config = dict(
    model='contrastive image-text model',
    train_examples=50862,
    crop_scale_min=0.8,
    horizontal_flip=True,
    text_encoder_width=256,
    text_encoder_layers=12,
    text_encoder_norm='layernorm',
    precondition_frequency=16,
    max_precond_dim=512,
    one_sided=False,
    adamw_lr_other_params=0.003,
    final_lr_fraction=0,
    weight_decay=0.09,
)
Rows from block 7 of the text encoder, named by matrix and row number. Rows with one number belong to one neuron. Each number is 128 + 24 x the weight over its row's rms, rounded and kept within 0 to 255. All counts start at 0. After the name is the row's rms in percent of the matrix's.
# fc1: MLP up (text_encoder.blocks.7.mlp.fc1.weight, 1024x256), inputs 0-63
# fc2: MLP down (text_encoder.blocks.7.mlp.fc2.weight, 256x1024, transposed), outputs 0-63
fc1.434 158 [204 166 159 103 125  93 149 141 132 120 147 155 129 106 116 121 127 124 142 124 125 121 107 144 142 102 126 147 121 144 115 111 126 110 152 161 129 143 118 131 151 123 165 152 112 112 119 122 125 116 135 134 160  82 101 145 171 169 142 109 214 106 152 106]
fc2.434 148 [ 59 109 111 153 138 173 108 130 132 138 111  93 135 158 133 134 135 119 120 145 112 149 166 120 126 157 142 109 164 120 147 132 130 154 124 102 114  95 135 125 109 138 109 102 149 172 135 149 131 131 136 119 117 173 168 144 115 100 142 157  51 145 108 160]
fc1.435 092 [ 86 101  82 108 144 132 126 109 129  46 119 137 103 167 149 110 102 145 135 144 121 127 131 165 138 151 112 128 131 123  93 123 103 116 107  94 114 149 133 139 158 152 148  90 128 106 127  90 144 179 130 120 135 161 132  99 112  89 114 169  89 149 141 106]
fc2.435 082 [177 155 110 147 151  90  85 111 131 138 127 169 130  87 120 147 130  95 124  96 141 129 109 110  91 112 117  81 141 147 115 138 111 112 113 130 153 117  88  99  97  66 149 139 150 132 144 117  98 102 132 117 149 140  94 148 149 121 122  94  95 115  94 168]
fc1.436 072 [165 115 120 114 127 150 118 119 122 135 157 117 140 154 137 121 125 160 125 119 160 126 110  87 145 105 104 160 135 102  91 104 128 128 112 121 132 181 141  94 114 143  70 108 133 127  92 126  83 126 134 159 101 129 154 142 133 140 138 151 119 104 111 130]
fc2.436 079 [135 125 112 102 106 138 131 158 154 139 108 130 134 131 112 111 157  81 100 125 156 115 107 120 151 128 108 111 138 133 182 127 141 131 131 122 124 150 139 146 156 112 140 116 113 145 118 131 122 137 150 116 149 142 161 118 151 127 109 150 147 114 115  96]
fc1.437 112 [119 111 156 150 119 161 117 122 123 111 124 140 144 133 100 132 117 106 138  87 119 165  99 123 113 150 101 159 123 160 104 128 123 121 132 165 128 157 102 134 122 134 123 209 101 134 125 101 172  88 130 134 181 154 113 149 139  91 139 170 132 127 152 117]
fc2.437 135 [ 91  84 134 157 112 143  97 115 173 101 176  86 122  97 141 141 166 123 122 164 112 128 141 119 128 137 113 149  98 159 105 139  99 123 115 169 146 162 131 137 105 142 136 170 174 138 139  96 128 115 131 157 168 154 123 127 160 102 176 142  85 168 142 131]
fc1.438 088 [ 77 166 121 126 138 147 128 146 102  92 120 166 170 108 125 108 118 152  90 144  89 149 134 128 123  74 115  91 140 148 109 120 144 112 122 120 116 153 112 162 113  95 108  88 114  97 114 144 123 112 121  79 111  96 119 120 123 138 118 152 119 111 136 123]
fc2.438 084 [130 110 101 128  97 173 128 133 107 157 118  78 111  76  94 151  92 112 136 115  91 101 110 173 151 160 144 155 123 110 168 148 108 141  83 136 158 135 112 187 157 154 106 167 107 119 146 114 147 158 117 145 141 123 156  92 131 141 115 138 123 105  81 122]
fc1.439 138 [137 147 136 118  84 108  88 133 121 100 130 133 165 152  87 150 145 112 101 122  87 121  75 131 126 141 105 136 112 112 130 115 115 115 146 100 140 162 131 140 134 130 142 155 128  96 132 136 160 109 147  87 123 135 131  83  95 125 125 189 186 121  96 146]
fc2.439 119 [144 161 130 100  81 123  87 142 111 106 102 135 165 156  89 151 114 120 129 137  98 108  96 156 129 146  93 141 129 110 148 127 138 152 161  81 144 165 142 134 167 137 128 169 106  77 135 158 152 116 173 113 156 145 138 100  95 110 120 186 199 107 100 140]
fc1.440 074 [142 139 115 128 129 141 122 123 149 117 171 139 151 150 105 131 101  98 117 120 140 160 150 131 137 127 143 134 144  77 116 140 135 141 159  86 182 156 125  99 117 143 131 143 143  81 112 147 138 139 133 104 157 152 143 149 105 158 108 115 169  96 122 101]
fc2.440 082 [131 126 148 112 134 132 138 152 115 136  86 133 140 133 135 106 139 170 127  95  81 127 131 128  91 103 126 114  89 112 154 141 129 148 135 154 115 178 163 112 170 105 134 113 128 127 118 106 117 115  88 133 155 170 116 124 127 107 125 175 131 154 205 130]
fc1.441 068 [116 111 103 153  84 121  85 119 113 120 106 124 135 126 106  91  91 142 133 134 137 114 151  94  99 142 113  94 130  82 152  94 154 113  75 138 136 149 187 156 154 154  94 126 120 134 126 152  99 110 122  97 137 102  77  95 138 131 106 132 109 168 132 144]
fc2.441 078 [103  67  99 134 130 121 139  95 155 134 125 150 110 120 108 121 158 113 171 138 103 106  66 164 138 125 172 164 135 139 166 190 117 148 120 115 140 142 134 154 138  80 140 124  83 116  94 139 137 137 127 149 121 167 175 139 161 163 129  94 108 125 105 127]
fc1.442 128 [170 129 129 158 153 128 150 136 113 148 144  98 142 164 129 146 138  98  60 129 125 108 133 163 134 149 140 147 142  92 178 124 126 124 122 132 133  71 110 134 158 131 120 108 144 148 158 181 108 127 150 129 118 124 145 134 149 139 140 137 128  79 146 178]
fc2.442 075 [163 150  96 123 132 171 113 110 113 125 104 134 155 105 105 166 129 133 115 138  92 122 125 109 102 113 131 132 114 130 162 134 135 118 182  62 118 136 145 125 135 108 117  96 123  85 181 105 137  87 140 106 109 151 132 168 108  93 142 145 131 131 102 130]
fc1.443 103 [147 104 126 115 136 140  67 118 120 101  98 160 107 135 136 129 155 164  84 106 146 133 123  70 137 109 153 105 120 124 146 144 137 127  50 114 126  88 118 115 124 166 139 136 100 133 124 123 122 147 133 137  89 124 107  86 131 134 131 116 114 128 138 137]
fc2.443 090 [108 170 149 149 107 116 128  89 111 105 113 123 101 111  93 105 122 142 115 137 142 135 135 154 152  97 119 111 121 166 121  84 126  87 146 118 104 152 107 149 134 127 150  69 143 121 141  90 119 133 127 161 108 171 120 153 131 137 105 122 149 139 133 115]
fc1.444 072 [129 133 117  92 118 145 121  89 141 167 142 114 149 150 107 113 109 170 134 117 114 113 143 123 118 166  86  92 142 146 143 140 116 130 126 111 130 115 128 147 108 173  95 113  82  84 122 157 115 141 138  96 132 141 175 115 114 149 123 128  73 116 129 125]
fc2.444 076 [105  89 133 136 134 115 110 104 155 134  81 105 138 133 146 145 149 106 137 103 198 126 161 165 180 164 113 140 138 137 137 102 139 107 162 114 140 130 120 136 140 124 145 145 136  94 149 124 153 127 161 132 153 108 162 131 127 144 102 110 150  74 165 149]
fc1.445 147 [185 169  85 130 128 144 103 135 149 148 109 190 134  83 104 186 117  60 146 122 179 130 120 124 132 165 139 104 139 100 138 131 153 142 143 141 131 169 128 102 117 136 155 135 103 135  64 140 104 127 144 115 140 152 180 117 124 128 101 145 151 149  99 122]
fc2.445 141 [ 90  97 182 141 140 136 142 120 111 108 155  84 134 162 150  92 152 207 123 134 100 140 115 145 127 102 116 161 136 146 116 131 121 107 108 103 117  77 119 178 129 142 121 130 161 131 194 110 133 142 133 162 120 126  99 156 134 135 144  95 107 105 169 139]
fc1.446 091 [120 155  99  98 128 133 101 101 138 155 142 126 134 150 127 129 155 169 127 127 133 143 134 138 111 132 169 163 129 130 122 114 106 128 153 159 122 113 154  90 165 106 173 105 116  88 129 116 146 139 116 139 153 119 107 172 110 182 110 102  78 194 172 113]
fc2.446 134 [135 157 120 133 120 115 145 113 148 107 134 119  89  80 110  59 174 146 135 132 160 110 114 125 144  90 192 144 152 145 135  82 110 106  98 132 152  98 106 112 102 145 134  99 180 133 131  96  82 128 142 137 168 129 137 157 152 143 113 122 107 134 138 144]
fc1.447 075 [110 148 136 140 118 138 142 139  95 157 111 137 130 167 124 122 135 145 119  99 116  89 117 129 142 132 104 121  92 116 123 108 113  93 155 169 111 164 142 134 149 151 105 127  83  99 157 186 103 144 112 122  90 119  65  93 150 141 130 154 117 147 100 124]
fc2.447 080 [ 89 101 119  93 155 139 142 139 148  94 104 132 140 101 121 137 141 112 143 137 138 138 138 143 108  94 128 134 192 146 157 126 147 106 163 125 121 114 158  69 153 114 198 135 153 129  92  91 119 116 157 132 122 146 155 155 144 140 105  83 133  95 128 124]
fc1.448 072 [159 156 102  82 127 136 163 149 110 134 103 137 111 108 129  89 110 116 152 169 139 139 165  81 143 139 109 116 146  83 121 122 167 153 128 132 137 132 157 100 143 139 123 102  98 133 107  87 168 113 134 149  79 100 127 145 124 126 148 144 127 135 111 124]
fc2.448 107 [100 118 135 169 145 149 110 120 125 133 128 138 100 117 117 130 146  93  90 153 158 165 108 124 145  94 156 126 133 201 142 135  99 102  73 136 131 110 107 133 104  95 153 144 202 162 122 141  77 145 125 127 147  69  99 145 120  85 107 133 108 170 154 139]
fc1.449 151 [122 125  99 117 112 130 149 124 135 111 136 127 145 132 143 108 129 202 146 119 135 110 111  88 151 108 125 105 115 142 122 109 108 107 105 130 127 112 143 116 154  86 167 105 151 142 140  71 147  95 141 137 115 101 110 117 129 136 130 140 109 156  95 125]
fc2.449 174 [125 159 142 148 120 103 155 127 152 130 155 115 101 117 115  75 154 163 166 115 159 100 135 113 136 114 181 134 160 150 136  74 112  92 107 113 171  75  96 115 116 123 134 118 210 185 134 113 103 115 147 106 153  90 133 120 145 117 138 142 107 117 118 136]
fc1.450 104 [101 102  88 107 114 163 112 130 115  92 128 120 102 152 138 116  80 207 121 105 118 136 103 137 135 150 126 109 135 111 123 145 136 141 119  97 111 126 134 134 120 120 125  97 120 111 129 122 145 165 124  99  75 124 110  72  92 108  97 129  83 129 103 140]
fc2.450 104 [142 132 109  94 123 143  91 156 124 113 119 126 115 182 126 158  78 147 138  96 104 148 111 157 117 166 100 110 129  91 109 123 170 176 157  88 104 157 177 137 169 112 103 121  88  73 110 177 179 145 120  92 109 119 105  81 119 128 107 120 160 121 130 109]
fc1.451 130 [135 104 143 167 144 139 137 141 125 148 125 119 155 155 107 156 122 101  58 116 108 114 150 175 144 145 149 136 136  86 161 107 123 128 124 135 131  82 132 110 146 127 123 115 143 156 150 159 102 128 135 119 117 138 119 116 141 143 135 131 156  90 124 171]
fc2.451 084 [116 116 132 102 108 142 102 124 151 130 115 110 128 113 131 115  75 139 139  73 131 151 147 109 200 105 132 131 120 129 121 100 147 110 141 167 163 129  90 120 159 175 148 137 147 145  95 132 116 169 144 123 166 104 142 152  88 127 115 133 137 127 174 130]
fc1.452 068 [138 120 130 131  88  97 110 109  94  97 183 137 151 122 138  92 137 147 147 112 149 129 128 139  99  93 138  97 126 103 111 188 128 174 142 121 129 116 127 153 145 134 110 113 132 166  88 129 142 115 135 118 123 114 148 152 112 133 121 136 155 131 141 107]
fc2.452 085 [120 110  99 115 190 124 119 123 171 156 161 102 124 133 143 131 156 104 122 120 119 143 139  82 141 104  88 139 119 146 134 167 123 106 155 147 122 121 113  97 136 121 137 111 129 127 139  89 110 145  87  92 126 121 123 141 156 168 116 121  93 127 125 144]
fc1.453 069 [131 102 125 106 146 149 120 108 160 144 143 145 147 115 145 156 148 117 136 116  93 148 175 112 136  92 111 133  89 108 109 105 138 127 118 149 147 164 119 133 129 122  80  86 132 112 164 126 115 113 112 145 126 154 123 125 111 125  70 191 113 110  75 176]
fc2.453 077 [119 108 121  87  93 110  99 126  84  95 107 115 160 176  86 103 112 113 140 183  85  98  77 150 112 150 129  90 108 109 172 116 136 104 136  98 130 144 129 149 149  92 151 133  91 108 151  87 104 125 168 143 148 179 155 123 110 159 139 134 152 150 133  81]
fc1.454 078 [ 69 141 120 118  86 131 101 134 115 138 128 159 141 174 111 174  90 108  84 100 117 125 103 103 156 117 121 116 152  98 142 152 153 107 114 117  94 137 133 174 143 104 129 104 122  91  93 145 106 129 159  91 137 133 131 111  87 106 110 157 151 127 138 137]
fc2.454 077 [158 101 172 132 117 149 120  90  98 100 123 121 134 129 123 129 158 124 122 137 119 131 125 147  93 138 144 137 105 100 157 137 128 145 140 148 149 170 152 112 171  88 125 154  94 132 166  96 140 160 119 127 161 114 107 159 122 161 135 110 161  93 103 154]
fc1.455 078 [131 117  99  97 123 143  71 126 107 125  91 138 117 126 150 168 104 146 128  71 104 111 132 148 130 123 128 108 143 125 111 140 111 112  93 127 121 120 134 146  71 130 132  75 139 119 142 130 133 161 126  82 129 130 140 118 101 141 107 142  93 126 101 126]
fc2.455 078 [110 128 132 111 133 119 101 146 138 146 129 128 110 138 115 158 145 114 119  78 126 135 157 125 135 122 128 154 117 131  99 148 158 158 136 102  99 152 161 124 163 170 122 113  94  87 157 133 118  86 168  83 141 141 169 127 133 121 110 128 161 145 121 105]
fc1.456 076 [ 99 122  78  90 134 126 135 124 145 106 141 133 133 173 148 121 167 124 170 141 118 131 108  77 142 115 112 136 138 104 152 130 115 104 116 110 167 136 128 124  99 120 118 123 111 140  82  97 175 110 137 108 164  91  77 134 119 151 141 145 154 158 125 137]
fc2.456 077 [130 133 132  98 121 112 141 123 147  62  89 123 135 130 150  68 185 134 129 108 137 132  87  91 112  96 132 111 124 124 139 130 138 106 111 140 169 123 132 114 105  98 119 104 120 124  96  91 105 132 121 122 155 170 113 140 118 168 107 141 125 163  91 137]
fc1.457 076 [134 117 133 121 110 103 110 162 115 109 115 139 128 140 144  88 121 118 127  99 117 121 140 171 100  89  89  87 109 106 117 143 142 151 108  99 142 165 121 147 119 115  84 101 112 142  92  77 165 119 112  67 162 118  94 113 111 111 180 136 106 128 120 116]
fc2.457 084 [117 118 101 139 159 119 167  82 132  96 104 121 124 121  87 105 192 150 150 116 157  90 110 148 110  92 140 126 137 118 186 138 120 170 115 139 166 160 137 138 155 152 167 146  86  97 136  79 107 104 181 146 157 132 133  89 128 156 136 131 124 136 124 115]